Weights of a small image classifier.
Model: 32-pixel images, arch gmlp, norm layernorm, patch size [4, 4], width 256.
Training: muon at rate 0.014, batches of 512, held-out accuracy 100%.
Data: trained on made-up road signs on poles, 245000 training examples, 16.7 epochs.
Rows from block 9 of a small image classifier, named by matrix and row number. Rows with one number belong to one neuron. Each number is 200 + 30 x the weight over its row's rms, rounded and kept within 0 to 999. All counts start at 0. After the name is the row's rms in percent of the matrix's.
Before each neuron's rows are labels from the 100 images, of 14848, where the neuron reaches its largest size: "strongest on" is what is common among them. Only what is clearly more common there than usual is listed. The data: made-up road signs on poles.
# u: gMLP up (value half) (model.blocks.9.mixer.u.weight, 336x256), inputs 172-255
# v: gMLP up (gate half) (model.blocks.9.mixer.v.weight, 336x256), inputs 172-255
# out: gMLP down (model.blocks.9.mixer.out.weight, 256x336, transposed), outputs 172-255

strongest on: triangle sign
u.31,079,200,200,252,200,160,208,200,179,190,220,177,147,226,222,158,200,263,200,275,152,154,200,200,148,154,200,200,200,191,164,200,153,106,216,188,200,257,182,201,205,200,205,200,200,184,230,196,200,221,181,200,144,200,200,200,247,208,226,236,200,220,200,200,218,184,219,200,200,200,200,253,200,200,200,288,200,200,200,200,200,185,200,228,204
v.31,063,127,200,213,200,200,200,200,248,154,200,242,237,191,183,200,190,172,211,163,181,196,163,200,207,181,200,183,209,150,200,200,281,202,200,208,99,200,200,213,217,200,112,157,200,200,200,140,200,270,142,200,230,189,182,200,200,256,211,223,200,164,199,200,200,231,242,200,181,257,200,200,183,200,155,157,135,200,200,115,200,200,200,200,258
out.31,080,200,228,200,142,196,193,229,200,244,200,175,246,168,188,199,251,200,216,200,220,215,200,156,135,200,200,200,152,269,200,137,226,274,132,203,205,188,200,152,227,227,229,186,148,169,200,200,230,221,151,249,211,218,162,200,216,200,186,187,196,209,191,241,200,254,200,244,255,189,200,144,186,208,168,214,200,251,241,210,131,200,200,200,208

strongest on: square sign; yellow face
u.151,123,240,227,182,230,248,200,174,161,173,200,244,200,150,166,201,200,193,158,200,178,200,200,209,181,196,200,205,138,214,187,224,200,228,166,236,200,146,200,200,151,200,180,226,215,215,200,142,183,200,200,203,200,206,249,200,232,190,200,173,189,200,181,200,283,161,200,239,192,213,192,200,158,185,229,151,157,259,200,217,200,205,113,224,200
v.151,121,232,200,218,171,214,172,216,200,239,198,183,198,250,157,191,242,135,244,196,230,200,200,204,200,238,215,145,249,184,200,200,148,203,221,215,169,159,238,200,200,154,242,186,226,200,149,172,180,243,182,113,200,187,222,200,257,214,200,188,210,193,158,241,224,238,223,180,123,149,178,208,193,200,171,124,200,207,278,200,210,292,262,200,145
out.151,118,271,264,268,178,200,200,189,200,201,195,206,175,190,200,164,200,188,184,196,168,197,187,178,206,228,208,214,200,210,164,211,200,164,200,205,166,247,195,249,167,226,195,137,184,243,200,187,165,242,193,200,252,116,190,276,155,200,238,156,200,200,208,194,215,247,179,215,189,213,228,173,235,132,258,200,259,188,200,213,168,200,194,179,143

strongest on: square sign
u.171,102,186,166,198,172,208,211,165,137,197,230,200,227,200,136,209,200,218,197,179,189,200,161,291,216,231,200,200,223,200,196,170,205,213,209,200,205,200,246,204,183,165,146,206,222,200,182,200,259,174,209,200,200,241,200,200,190,224,189,200,200,223,216,187,219,241,261,232,166,198,200,200,215,232,126,167,224,200,188,216,218,200,200,267,256
v.171,084,200,232,200,243,269,196,200,200,216,176,200,166,143,254,233,200,256,191,179,200,246,200,183,200,200,229,204,215,245,186,179,184,197,202,200,208,200,200,200,215,200,187,180,184,200,101,196,172,207,203,167,270,179,167,200,200,200,216,226,211,183,220,252,200,200,172,200,233,192,200,200,200,200,153,258,220,172,220,261,224,200,200,197,236
out.171,098,200,234,200,195,200,185,200,188,200,143,158,135,132,266,200,200,229,184,231,200,235,200,200,209,190,200,226,230,149,200,159,195,200,216,197,205,200,151,187,213,236,225,222,174,200,228,200,210,221,200,200,252,200,221,200,240,200,199,246,234,200,200,244,237,128,121,153,245,195,200,200,165,200,256,143,195,200,200,119,258,231,145,193,190

strongest on: pink face
u.186,102,200,227,223,164,199,235,111,200,172,200,201,241,262,182,200,216,181,144,193,195,200,291,184,200,200,136,230,200,183,194,161,193,205,193,205,192,217,193,220,127,161,275,231,200,200,200,200,182,200,200,200,221,181,200,168,120,163,200,272,209,200,156,146,209,165,200,195,200,212,189,202,244,200,224,200,183,167,178,142,200,173,184,220,200
v.186,102,148,232,226,200,200,230,225,200,187,170,216,206,200,179,204,157,194,213,202,129,204,200,206,162,218,192,182,229,174,200,209,160,206,247,251,200,200,200,167,200,162,184,200,195,240,157,193,201,277,216,200,200,186,200,187,224,200,201,204,134,138,222,236,211,187,174,163,208,165,200,208,283,261,206,200,191,200,211,198,200,246,172,286,228
out.186,106,187,202,249,228,180,229,200,213,200,236,215,88,176,237,202,185,212,205,200,200,200,229,237,200,257,200,208,183,229,148,241,162,234,191,182,234,132,193,167,256,147,194,200,220,199,200,226,158,194,244,159,233,186,172,200,204,213,167,171,200,211,214,200,198,251,200,225,194,169,200,189,200,200,191,198,200,200,156,254,169,200,200,221,260

strongest on: triangle sign
u.190,063,200,200,240,200,279,198,173,200,171,200,179,230,200,190,144,243,200,132,189,200,200,200,200,200,208,200,188,200,243,200,200,200,266,232,150,163,236,172,114,200,114,200,186,161,205,258,200,200,200,200,200,200,196,200,200,181,230,183,94,194,169,269,200,200,257,229,209,200,202,179,200,200,200,163,251,200,277,200,291,200,134,184,200,200
v.190,034,169,136,182,260,200,200,200,200,200,255,221,127,179,200,200,200,200,200,207,262,200,200,197,136,200,143,115,200,197,178,282,200,200,307,200,200,200,166,200,200,125,200,200,200,211,200,200,230,200,200,200,223,200,200,200,200,243,200,206,200,200,200,222,211,200,200,200,200,200,200,157,200,200,200,200,200,200,200,200,200,88,200,200,234
out.190,061,229,200,200,200,163,200,184,200,200,243,200,147,177,239,207,240,219,203,200,205,203,219,136,200,191,231,132,200,200,220,200,200,200,200,200,195,200,200,200,200,200,200,265,200,196,200,288,200,258,179,200,204,192,177,250,227,187,262,216,236,254,151,178,200,200,202,200,200,200,200,268,230,49,256,200,220,200,152,200,200,200,217,223,200

strongest on: circle sign
u.20,120,122,148,248,219,228,200,200,271,232,236,200,249,220,200,136,219,179,200,229,245,136,200,200,188,200,200,200,249,183,193,197,162,206,167,163,231,200,197,181,164,283,245,200,200,124,200,200,200,217,177,273,199,208,200,175,252,186,182,200,192,171,266,217,171,187,200,210,213,212,200,200,202,219,200,200,141,229,200,178,178,229,186,169,191
v.20,118,161,162,180,234,207,176,153,200,207,183,238,188,200,227,146,215,222,226,200,200,200,256,200,252,216,216,216,202,217,137,142,200,200,218,200,200,134,191,155,182,175,200,188,200,227,200,200,156,253,200,241,200,200,225,195,245,214,200,278,167,222,152,257,199,180,200,186,229,200,178,206,198,244,228,200,205,171,200,200,143,175,162,199,288
out.20,115,127,166,200,200,200,200,200,193,274,178,198,200,200,200,172,223,121,110,200,155,200,246,209,194,178,180,206,192,201,255,214,200,175,244,202,200,165,200,211,200,200,200,200,190,203,200,246,215,230,267,200,233,177,210,207,173,224,146,200,200,200,216,197,202,217,145,200,200,174,200,200,238,179,183,183,292,197,200,200,200,200,217,147,207

strongest on: circle sign; blue face
u.7,071,208,186,165,191,200,222,119,163,187,211,200,200,179,202,282,200,260,200,200,187,191,200,200,189,200,239,200,137,200,253,148,211,200,200,302,209,210,165,181,282,200,200,200,235,237,209,206,192,180,256,229,216,188,241,285,188,200,193,200,185,200,145,207,230,200,222,238,241,184,170,153,208,200,266,151,253,181,178,200,232,224,229,234,200
v.7,071,200,214,200,158,257,200,200,252,214,200,189,285,160,173,200,120,217,230,200,153,125,207,121,200,200,238,214,223,244,200,200,216,200,214,153,200,196,139,174,250,200,200,223,262,200,174,195,156,239,200,186,229,253,200,200,265,200,200,200,125,235,196,200,223,143,200,200,137,215,200,99,200,240,143,206,200,229,200,200,200,200,200,182,239
out.7,069,113,195,172,200,167,200,200,178,211,181,181,206,236,200,200,200,200,200,213,200,240,236,156,192,200,200,199,200,200,200,252,141,200,200,180,115,200,221,212,231,200,209,200,252,194,200,200,170,193,200,188,200,148,185,188,213,198,168,291,200,200,195,200,137,200,200,167,200,230,200,203,178,183,200,200,167,200,168,200,159,259,200,183,160

strongest on: triangle sign
u.244,095,158,200,129,200,185,206,209,200,200,104,229,200,201,200,149,198,200,181,200,200,225,200,193,163,220,200,202,248,200,254,201,200,200,200,236,214,173,200,210,210,177,153,151,191,196,200,159,200,236,200,200,208,179,172,170,203,200,160,153,225,209,223,237,235,208,176,189,216,143,200,200,180,200,162,276,151,189,200,250,180,183,263,206,200
v.244,093,200,182,231,177,178,196,238,256,181,171,197,200,198,185,163,131,217,200,163,155,166,200,200,130,261,180,200,217,197,213,189,215,241,161,200,200,200,262,200,182,200,254,215,200,191,169,200,200,200,200,142,158,200,152,200,208,205,200,230,200,125,189,220,200,200,187,187,174,243,200,216,200,204,228,181,164,198,200,237,160,185,206,207,175
out.244,091,170,260,200,261,200,190,190,189,226,202,200,171,193,186,222,214,200,154,211,200,200,200,231,217,201,194,165,165,226,119,188,184,265,204,192,159,258,167,200,137,200,200,200,178,260,181,200,200,152,225,236,200,258,200,283,200,164,200,184,206,160,215,200,200,233,237,154,193,255,185,259,171,200,135,215,200,244,212,200,196,153,200,203,177

strongest on: circle sign; grey face
u.227,095,191,207,200,211,256,160,176,172,202,204,165,200,186,157,214,192,189,217,193,182,200,188,200,266,226,261,200,186,229,200,200,200,258,198,228,183,179,235,223,222,212,252,76,200,241,200,200,211,154,226,208,217,201,222,200,242,207,241,200,200,172,250,222,200,194,216,209,246,238,200,216,200,206,200,169,200,167,206,107,200,157,152,136,193
v.227,082,200,211,205,169,200,188,200,236,204,285,240,244,138,166,230,284,210,200,189,200,137,210,160,207,203,211,191,200,190,200,200,200,200,241,188,172,140,217,200,184,206,218,200,199,176,160,175,219,200,200,240,276,149,209,231,167,175,239,197,198,253,136,135,200,277,216,228,200,247,200,215,168,200,141,190,200,204,183,200,188,207,224,162,207
out.227,098,171,200,234,193,200,200,234,200,217,169,220,236,200,196,212,200,220,203,173,156,227,200,194,200,199,230,153,200,129,204,208,165,223,200,167,239,172,200,167,222,166,122,206,218,225,200,187,195,200,197,171,200,191,235,200,197,250,213,256,200,262,234,200,242,191,181,264,185,200,231,192,200,200,175,244,143,200,122,232,171,200,171,256,258

strongest on: square sign
u.156,106,200,200,197,200,176,213,200,219,200,216,107,190,262,200,163,162,200,146,217,200,215,200,200,200,236,190,172,140,184,211,202,249,191,200,188,224,204,200,200,200,206,244,189,130,185,200,231,191,174,221,142,234,200,229,210,231,200,191,148,208,197,237,166,180,200,268,147,196,193,200,139,200,210,200,200,165,200,200,184,188,180,221,154,200
v.156,114,249,206,212,228,200,200,200,238,200,250,149,212,220,180,200,200,242,132,177,193,200,196,216,200,203,178,142,175,200,200,200,226,206,200,154,150,149,171,214,200,200,220,264,200,197,220,200,224,200,236,147,213,190,200,257,208,200,200,235,200,195,205,200,195,245,180,167,177,208,157,158,200,267,145,200,201,168,159,200,200,216,191,183,172
out.156,113,143,225,254,200,215,182,147,193,267,214,231,185,200,207,249,200,212,213,223,198,247,141,213,200,205,213,160,169,241,200,243,200,200,219,200,209,220,126,221,247,210,170,200,200,191,170,187,147,200,221,211,194,200,162,213,200,194,183,179,200,205,150,89,164,200,200,200,223,210,266,200,197,196,206,196,116,186,200,200,127,183,200,231,200

strongest on: pink face; orange face
u.209,086,200,175,200,200,189,204,180,266,191,233,229,143,174,232,200,175,200,240,225,234,197,185,200,200,271,174,200,200,133,155,227,200,217,208,183,230,297,255,177,178,192,161,200,200,226,201,200,206,259,200,223,200,236,202,200,179,160,200,200,200,190,189,178,200,200,168,140,200,200,169,183,224,216,215,169,210,160,204,243,200,153,135,196,185
v.209,078,200,176,255,184,138,246,200,200,200,200,200,136,123,204,293,200,189,200,200,200,200,149,175,200,186,243,200,243,200,215,200,165,200,200,184,200,200,175,192,173,138,182,197,230,210,200,262,231,231,238,200,190,200,200,200,200,225,180,200,229,196,200,200,251,210,229,216,200,226,268,144,206,233,200,242,252,168,200,208,200,245,123,167,261
out.209,085,200,200,199,195,245,206,200,197,208,192,136,229,136,216,200,199,200,165,118,200,148,169,162,200,214,250,225,214,246,179,200,200,156,266,254,200,228,155,198,178,200,232,200,226,157,238,220,206,144,175,206,201,85,233,209,172,148,231,200,237,200,206,200,200,200,165,200,194,200,188,138,200,200,217,200,194,132,200,252,274,189,193,266,172

strongest on: yellow face; triangle sign
u.89,091,200,193,159,169,177,165,200,244,209,200,210,200,134,200,200,185,207,137,200,207,156,205,222,200,195,179,172,183,217,200,150,210,200,149,179,238,233,241,200,260,207,212,196,143,200,184,172,200,200,162,195,256,225,200,200,177,195,185,206,199,200,245,193,232,142,229,200,219,200,200,200,200,165,145,200,165,200,200,200,207,200,206,245,200
v.89,093,259,179,265,200,202,157,236,219,200,193,200,241,200,200,206,200,158,144,200,245,233,218,200,170,213,264,200,200,280,210,178,200,238,200,185,262,200,200,221,242,177,173,177,180,200,221,197,204,221,200,242,238,206,194,207,200,200,132,217,184,200,200,200,200,200,139,116,179,271,217,200,164,200,215,217,171,194,240,200,200,203,200,267,200
out.89,096,200,190,200,200,200,268,174,181,200,273,225,200,191,200,171,183,200,249,153,229,177,200,232,219,200,237,213,178,210,171,279,200,151,200,203,157,198,200,213,174,159,200,170,203,172,165,200,204,237,200,220,201,225,272,200,236,213,244,200,197,210,245,195,162,219,203,200,205,192,184,218,233,212,200,200,200,200,211,174,200,200,137,161,200

strongest on: pink face
u.237,098,166,200,267,183,211,198,135,221,152,233,177,200,200,201,200,227,238,157,127,247,156,200,217,206,178,205,183,200,200,158,208,189,200,214,200,196,220,200,200,157,192,200,200,200,212,225,203,185,200,141,195,228,211,127,212,153,200,167,250,201,200,166,120,251,200,238,200,168,200,193,228,206,200,209,231,206,277,157,157,179,155,241,203,200
v.237,111,200,250,200,203,246,237,197,161,205,192,177,185,216,200,177,271,207,173,217,179,215,200,209,200,191,180,200,200,200,188,187,201,296,181,200,189,227,185,234,225,167,200,213,200,176,200,200,237,222,193,225,144,177,252,161,200,183,168,214,165,140,134,250,275,235,203,165,274,227,198,200,200,203,200,203,244,200,176,205,232,202,167,200,223
out.237,097,224,169,200,204,223,170,200,205,173,200,200,223,184,201,205,207,200,216,122,218,254,176,161,200,252,182,194,200,257,200,189,213,200,169,200,200,209,207,196,216,200,98,222,200,200,200,200,243,179,181,154,231,160,248,200,252,205,180,200,200,149,171,215,194,162,154,200,209,190,170,200,208,158,247,216,200,200,197,192,240,200,200,216,257

strongest on: triangle sign; red face
u.265,086,200,200,243,200,200,155,210,199,200,167,224,194,241,200,200,200,203,233,252,205,219,214,200,186,162,200,213,200,261,200,209,200,230,232,200,151,200,200,200,202,232,211,200,195,172,200,219,200,195,244,182,247,121,200,206,200,200,200,229,231,180,200,185,213,230,227,259,176,207,200,175,200,200,227,255,218,200,195,189,147,194,199,200,126
v.265,094,253,206,184,200,186,200,156,156,200,200,239,265,194,181,200,200,200,262,200,235,200,200,241,200,187,239,217,200,200,232,193,168,272,200,227,115,200,164,206,200,238,200,200,200,200,200,243,200,151,214,188,245,204,205,166,197,202,149,153,171,194,200,200,179,179,197,200,200,166,165,200,188,200,200,206,179,208,239,200,179,200,214,260,240
out.265,089,200,250,192,200,150,268,202,214,201,200,209,167,273,200,160,209,200,257,238,211,200,179,215,236,197,200,200,165,200,163,148,262,189,200,200,180,200,200,204,195,200,200,200,200,180,174,233,203,200,200,222,196,200,200,127,200,252,174,179,200,176,200,200,241,200,191,257,242,140,257,165,263,220,200,200,223,247,181,200,207,200,200,237,200

strongest on: triangle sign
u.70,123,200,186,224,189,200,200,200,200,242,200,151,200,200,220,199,253,191,200,248,192,170,234,189,207,211,196,236,200,200,200,189,140,170,134,147,200,200,182,166,200,190,227,203,151,228,201,184,199,200,200,200,268,250,277,196,210,184,182,220,200,200,196,201,238,135,240,200,192,155,200,195,213,222,204,151,217,192,149,181,200,200,244,186,200
v.70,120,182,170,166,181,200,200,225,152,200,215,172,240,278,224,207,204,193,200,248,214,214,266,200,141,200,200,202,200,193,136,134,104,219,200,219,181,236,216,188,200,166,200,188,200,211,214,129,156,200,193,165,195,200,212,244,167,200,179,246,252,226,174,200,184,157,152,198,242,200,232,214,168,200,190,159,200,221,175,200,234,234,200,184,168
out.70,126,245,200,215,169,195,200,185,247,153,285,197,190,200,143,179,200,200,156,211,183,251,180,185,165,161,219,200,172,232,170,194,175,200,200,168,200,200,200,267,137,217,145,155,190,198,218,172,122,256,266,168,190,200,181,221,232,214,267,206,212,174,200,197,200,200,217,202,157,203,220,200,205,200,162,200,200,232,230,198,259,158,202,274,138

strongest on: yellow face
u.261,062,284,226,200,201,200,167,236,200,213,249,242,200,216,234,218,200,199,188,201,200,207,260,200,311,206,204,200,200,200,205,200,200,137,229,200,211,210,200,199,200,166,200,188,214,236,200,157,219,214,157,256,193,129,199,142,192,200,200,200,219,200,199,228,200,274,190,245,179,200,177,200,207,200,132,187,200,219,243,200,200,191,200,212,200
v.261,060,226,179,203,200,200,213,123,200,271,200,200,209,200,274,209,163,200,200,226,197,200,230,200,200,153,200,168,200,200,179,200,200,200,200,200,200,200,134,200,200,200,200,200,230,230,200,203,200,316,229,157,171,177,205,229,180,139,178,200,180,242,189,200,200,214,200,197,165,218,267,123,225,211,200,200,200,188,199,200,214,200,200,200,218
out.261,067,184,207,200,200,225,206,189,200,218,200,200,200,183,138,200,239,227,230,228,197,225,200,244,187,200,202,245,220,200,200,130,200,275,243,152,188,199,200,181,200,200,233,206,253,148,214,224,200,200,191,174,185,200,149,232,200,208,200,210,189,200,194,200,161,136,182,178,233,200,240,192,200,291,185,163,180,250,100,200,239,158,200,165,202

strongest on: yellow face
u.329,095,217,198,200,200,220,232,193,200,200,156,201,219,200,200,225,167,200,200,202,134,157,188,255,216,235,205,200,167,200,164,193,250,189,194,182,214,200,200,200,286,231,200,200,224,238,198,200,183,200,252,200,168,180,259,238,182,178,199,200,200,184,229,200,139,167,200,200,204,200,215,200,233,171,241,200,172,171,173,213,200,117,234,253,201
v.329,093,183,267,220,168,178,178,200,209,200,233,200,183,206,200,200,226,253,262,275,156,148,199,171,234,200,185,179,200,166,228,247,255,248,185,200,173,159,151,200,170,162,273,200,216,169,141,198,162,168,200,200,173,230,203,169,209,200,205,247,200,143,228,234,200,200,167,137,200,166,221,190,216,159,242,267,240,200,165,200,233,219,225,211,247
out.329,084,200,200,148,274,200,221,200,209,146,173,210,200,225,200,200,194,200,200,233,259,200,262,239,109,97,200,245,159,250,179,203,194,200,150,195,254,200,219,200,209,199,200,196,241,203,200,193,209,200,199,185,143,160,218,200,279,149,200,152,225,212,205,200,200,300,219,207,200,200,163,152,209,200,189,211,197,254,156,205,200,200,200,200,222

strongest on: yellow face
u.140,051,140,200,261,173,238,156,200,201,200,200,157,200,184,200,142,200,192,264,186,147,194,224,200,259,181,256,200,231,160,238,182,152,225,200,233,273,179,225,200,209,188,247,200,254,200,200,200,200,181,200,235,258,239,200,140,200,155,189,200,200,240,218,200,200,181,200,241,184,183,174,174,258,159,200,158,248,163,200,108,170,200,200,198,200
v.140,047,200,238,200,200,196,152,226,188,241,278,200,283,221,200,200,188,188,238,205,200,200,180,197,200,135,155,167,211,177,200,200,200,200,210,170,167,159,200,273,200,176,233,200,200,238,186,200,218,139,200,200,183,226,203,200,181,200,229,200,153,242,227,259,251,135,253,200,170,103,200,276,188,197,191,188,129,200,164,220,264,197,189,144,200
out.140,047,204,200,241,200,189,209,193,200,200,233,200,200,207,146,268,200,200,200,200,200,256,123,200,186,200,140,182,210,210,235,200,215,215,210,200,173,150,172,175,249,200,200,73,145,200,200,215,211,239,179,164,200,200,200,200,174,224,200,217,200,200,200,221,198,199,186,200,200,200,200,200,150,228,254,200,165,284,182,200,216,261,201,229,227

strongest on: triangle sign; yellow face
u.147,086,230,139,240,209,200,221,172,200,224,166,251,200,186,193,200,211,200,200,200,249,138,240,231,207,176,252,253,192,200,211,200,156,179,213,200,200,223,147,167,195,217,242,200,142,247,123,223,200,147,239,205,200,184,200,200,287,164,167,185,115,243,210,232,200,163,200,200,213,206,179,210,255,205,160,183,225,158,200,200,200,174,191,200,200
v.147,077,171,127,200,226,237,135,200,194,164,178,200,187,233,236,200,200,214,200,248,265,190,192,200,200,205,223,200,185,182,213,204,166,200,192,255,200,200,200,258,230,155,197,157,197,240,154,200,200,153,242,235,200,224,200,270,200,239,200,200,200,218,232,200,200,200,200,252,240,265,200,229,200,193,200,157,200,200,229,211,165,182,200,183,257
out.147,097,218,226,135,206,204,232,200,200,200,174,117,152,150,200,239,192,179,200,208,197,213,200,185,200,258,176,134,200,200,171,176,188,240,200,196,224,209,114,174,211,200,200,221,181,219,230,204,251,218,265,200,200,200,200,167,200,246,203,278,162,170,200,185,200,200,200,228,234,199,164,200,244,200,200,207,200,171,179,200,252,170,200,206,170

strongest on: circle sign
u.248,049,200,200,200,200,154,208,200,200,224,276,237,219,200,200,152,200,149,144,213,244,200,200,260,225,200,242,200,200,216,200,200,207,200,133,246,252,200,200,200,186,200,152,225,181,241,200,200,200,162,137,177,251,175,200,200,239,224,138,269,200,200,200,271,200,176,200,200,188,211,173,165,228,158,200,200,200,191,200,192,147,200,232,200,200
v.248,038,200,202,200,206,152,137,203,195,200,200,241,167,200,242,200,226,200,154,200,150,147,209,200,152,106,200,145,186,194,251,200,177,150,139,158,200,200,143,200,167,200,228,200,213,229,172,201,250,200,226,200,171,200,180,200,230,200,145,200,200,200,179,178,211,200,206,196,182,267,213,190,167,244,208,200,200,246,163,200,200,184,152,200,232
out.248,050,147,200,154,200,200,207,207,235,102,200,197,169,270,200,200,265,234,200,200,200,200,200,243,200,201,192,200,194,216,200,200,200,162,237,200,200,182,229,200,143,190,226,200,248,215,200,200,197,163,192,248,206,200,181,200,200,200,218,204,200,205,241,200,204,200,201,200,177,246,187,220,200,181,212,200,190,211,194,200,274,183,200,177,173

strongest on: pentagon sign
u.245,126,194,176,226,185,143,227,193,200,232,200,200,139,200,215,156,200,181,186,149,186,200,200,188,147,256,202,200,187,259,289,233,142,212,200,206,209,200,197,199,198,161,247,180,206,251,200,157,211,200,201,200,200,184,242,242,270,200,304,239,243,170,192,181,209,200,175,184,200,285,182,200,181,219,200,241,200,200,236,200,200,246,196,200,152
v.245,129,176,216,200,137,145,181,218,200,263,200,170,148,239,216,200,243,200,270,207,223,273,215,181,232,182,176,205,218,211,229,192,233,200,229,240,227,200,200,200,199,173,212,227,254,225,199,218,180,135,200,200,213,217,211,174,196,200,200,200,211,200,222,158,235,204,156,288,217,187,171,200,202,235,200,236,235,140,98,203,248,235,205,200,214
out.245,125,200,200,248,216,208,184,200,169,159,200,200,217,200,213,200,200,206,209,215,227,200,201,168,227,192,186,200,200,200,141,226,213,223,216,202,200,212,200,201,200,200,167,206,219,251,227,173,200,200,200,314,200,185,240,200,200,129,240,275,200,223,229,200,200,200,202,161,217,214,223,197,177,200,230,200,173,205,118,241,200,200,195,200,200

strongest on: pentagon sign; brown face
u.148,127,227,194,200,157,165,185,200,199,200,183,200,160,200,161,157,232,200,200,170,192,195,236,200,200,253,200,128,255,168,233,237,229,172,200,149,186,180,200,172,185,253,154,200,163,281,200,205,200,200,191,200,222,197,175,143,200,233,234,239,224,200,200,158,200,249,200,217,164,263,219,200,203,165,229,200,200,206,183,195,146,235,200,250,243
v.148,126,187,200,180,200,184,140,200,200,184,142,184,266,215,200,192,284,183,189,265,232,200,171,200,188,168,200,235,200,237,271,239,200,199,200,216,217,157,255,238,205,209,145,214,254,172,200,171,163,200,177,222,203,189,200,185,192,200,186,219,189,196,200,190,183,200,223,143,259,200,191,200,164,200,239,199,162,178,128,200,220,242,200,270,229
out.148,111,200,200,235,231,200,215,148,189,192,200,211,200,200,200,177,204,200,189,159,200,147,205,200,200,200,255,147,200,205,201,200,200,198,206,182,156,220,200,268,200,200,200,195,200,200,212,175,200,194,200,226,178,182,197,135,180,172,191,217,249,147,204,200,200,200,256,200,182,142,212,265,114,200,205,219,208,201,147,268,187,262,200,216,200

strongest on: yellow face
u.210,120,195,200,151,200,168,189,185,165,200,235,243,200,200,255,177,194,171,201,200,144,222,215,200,186,238,184,226,200,196,168,118,170,220,169,280,179,200,247,178,138,241,211,200,226,231,130,234,200,200,257,170,200,260,119,139,200,200,200,152,200,200,187,200,236,193,205,183,191,200,200,241,114,200,173,230,230,176,169,219,200,200,190,299,200
v.210,108,287,214,202,192,172,238,209,200,204,213,124,237,190,200,194,237,176,155,174,219,170,195,198,195,200,200,182,174,200,231,188,185,201,200,200,157,200,221,217,202,200,262,159,172,183,170,233,238,180,200,172,200,195,205,213,219,200,187,200,128,185,231,200,200,200,190,200,200,283,167,268,259,192,165,209,200,200,200,214,213,125,233,200,200
out.210,114,192,177,195,216,200,200,198,173,106,192,190,200,200,235,209,218,164,262,200,200,216,176,200,216,202,154,200,200,183,207,177,200,138,200,200,200,265,188,200,200,233,256,229,216,154,236,200,200,194,200,203,156,161,200,200,198,200,276,200,150,200,225,207,200,207,155,181,172,200,138,96,158,249,219,174,200,191,200,200,176,166,253,191,178

strongest on: yellow face; circle sign
u.196,104,200,164,242,182,226,250,224,200,260,196,200,256,200,200,208,204,200,183,200,173,215,174,228,205,200,200,216,195,200,209,233,179,175,160,192,241,219,215,186,189,233,200,200,232,135,224,200,200,182,165,199,234,205,200,179,200,200,183,229,200,258,209,200,101,201,233,167,171,200,200,196,200,266,124,179,191,227,135,169,197,235,168,200,200
v.196,111,200,168,200,200,132,164,200,249,179,230,248,172,200,152,218,175,175,231,220,286,200,169,265,200,213,205,274,198,289,200,200,210,215,220,200,221,148,193,244,222,200,200,232,200,200,211,199,200,144,200,185,164,225,200,200,171,200,216,200,200,200,219,188,200,204,200,203,176,200,204,217,248,196,200,268,200,207,200,175,236,266,191,202,230
out.196,106,200,200,200,240,211,200,200,119,200,200,200,191,200,140,136,221,212,264,121,234,229,200,161,167,286,133,200,228,241,200,155,258,200,200,200,200,172,200,169,230,199,181,200,200,186,200,162,234,262,200,200,177,200,179,143,300,196,189,200,210,200,179,200,219,192,235,229,200,200,200,180,195,146,142,167,181,181,229,200,200,200,200,200,186

strongest on: pentagon sign
u.312,087,168,181,200,162,200,115,178,233,179,200,200,164,221,276,172,212,192,200,171,200,200,200,200,224,162,226,236,218,181,200,200,200,200,173,172,205,200,200,200,231,200,200,175,200,200,200,165,211,184,118,155,200,200,211,205,185,266,169,200,200,200,200,169,200,204,200,214,173,200,265,200,197,200,200,274,204,236,186,200,200,200,200,149,200
v.312,087,217,200,194,158,147,186,135,217,164,226,231,172,200,219,166,199,200,200,200,216,227,150,190,235,203,206,174,152,178,221,233,217,261,160,213,186,189,200,200,200,155,240,200,206,200,200,165,185,185,219,189,195,229,200,156,200,200,198,200,240,205,224,148,273,227,170,200,190,200,197,226,217,210,183,218,174,199,200,200,185,171,228,194,193
out.312,080,229,188,200,200,179,200,176,182,200,200,202,183,161,208,200,200,177,206,184,265,176,166,217,212,200,197,203,238,189,200,200,200,200,227,200,200,200,212,200,211,222,200,200,200,200,200,200,200,223,123,200,186,252,200,200,200,217,249,191,201,162,169,150,136,181,229,199,219,193,200,200,212,171,200,160,161,187,232,192,200,146,200,237,200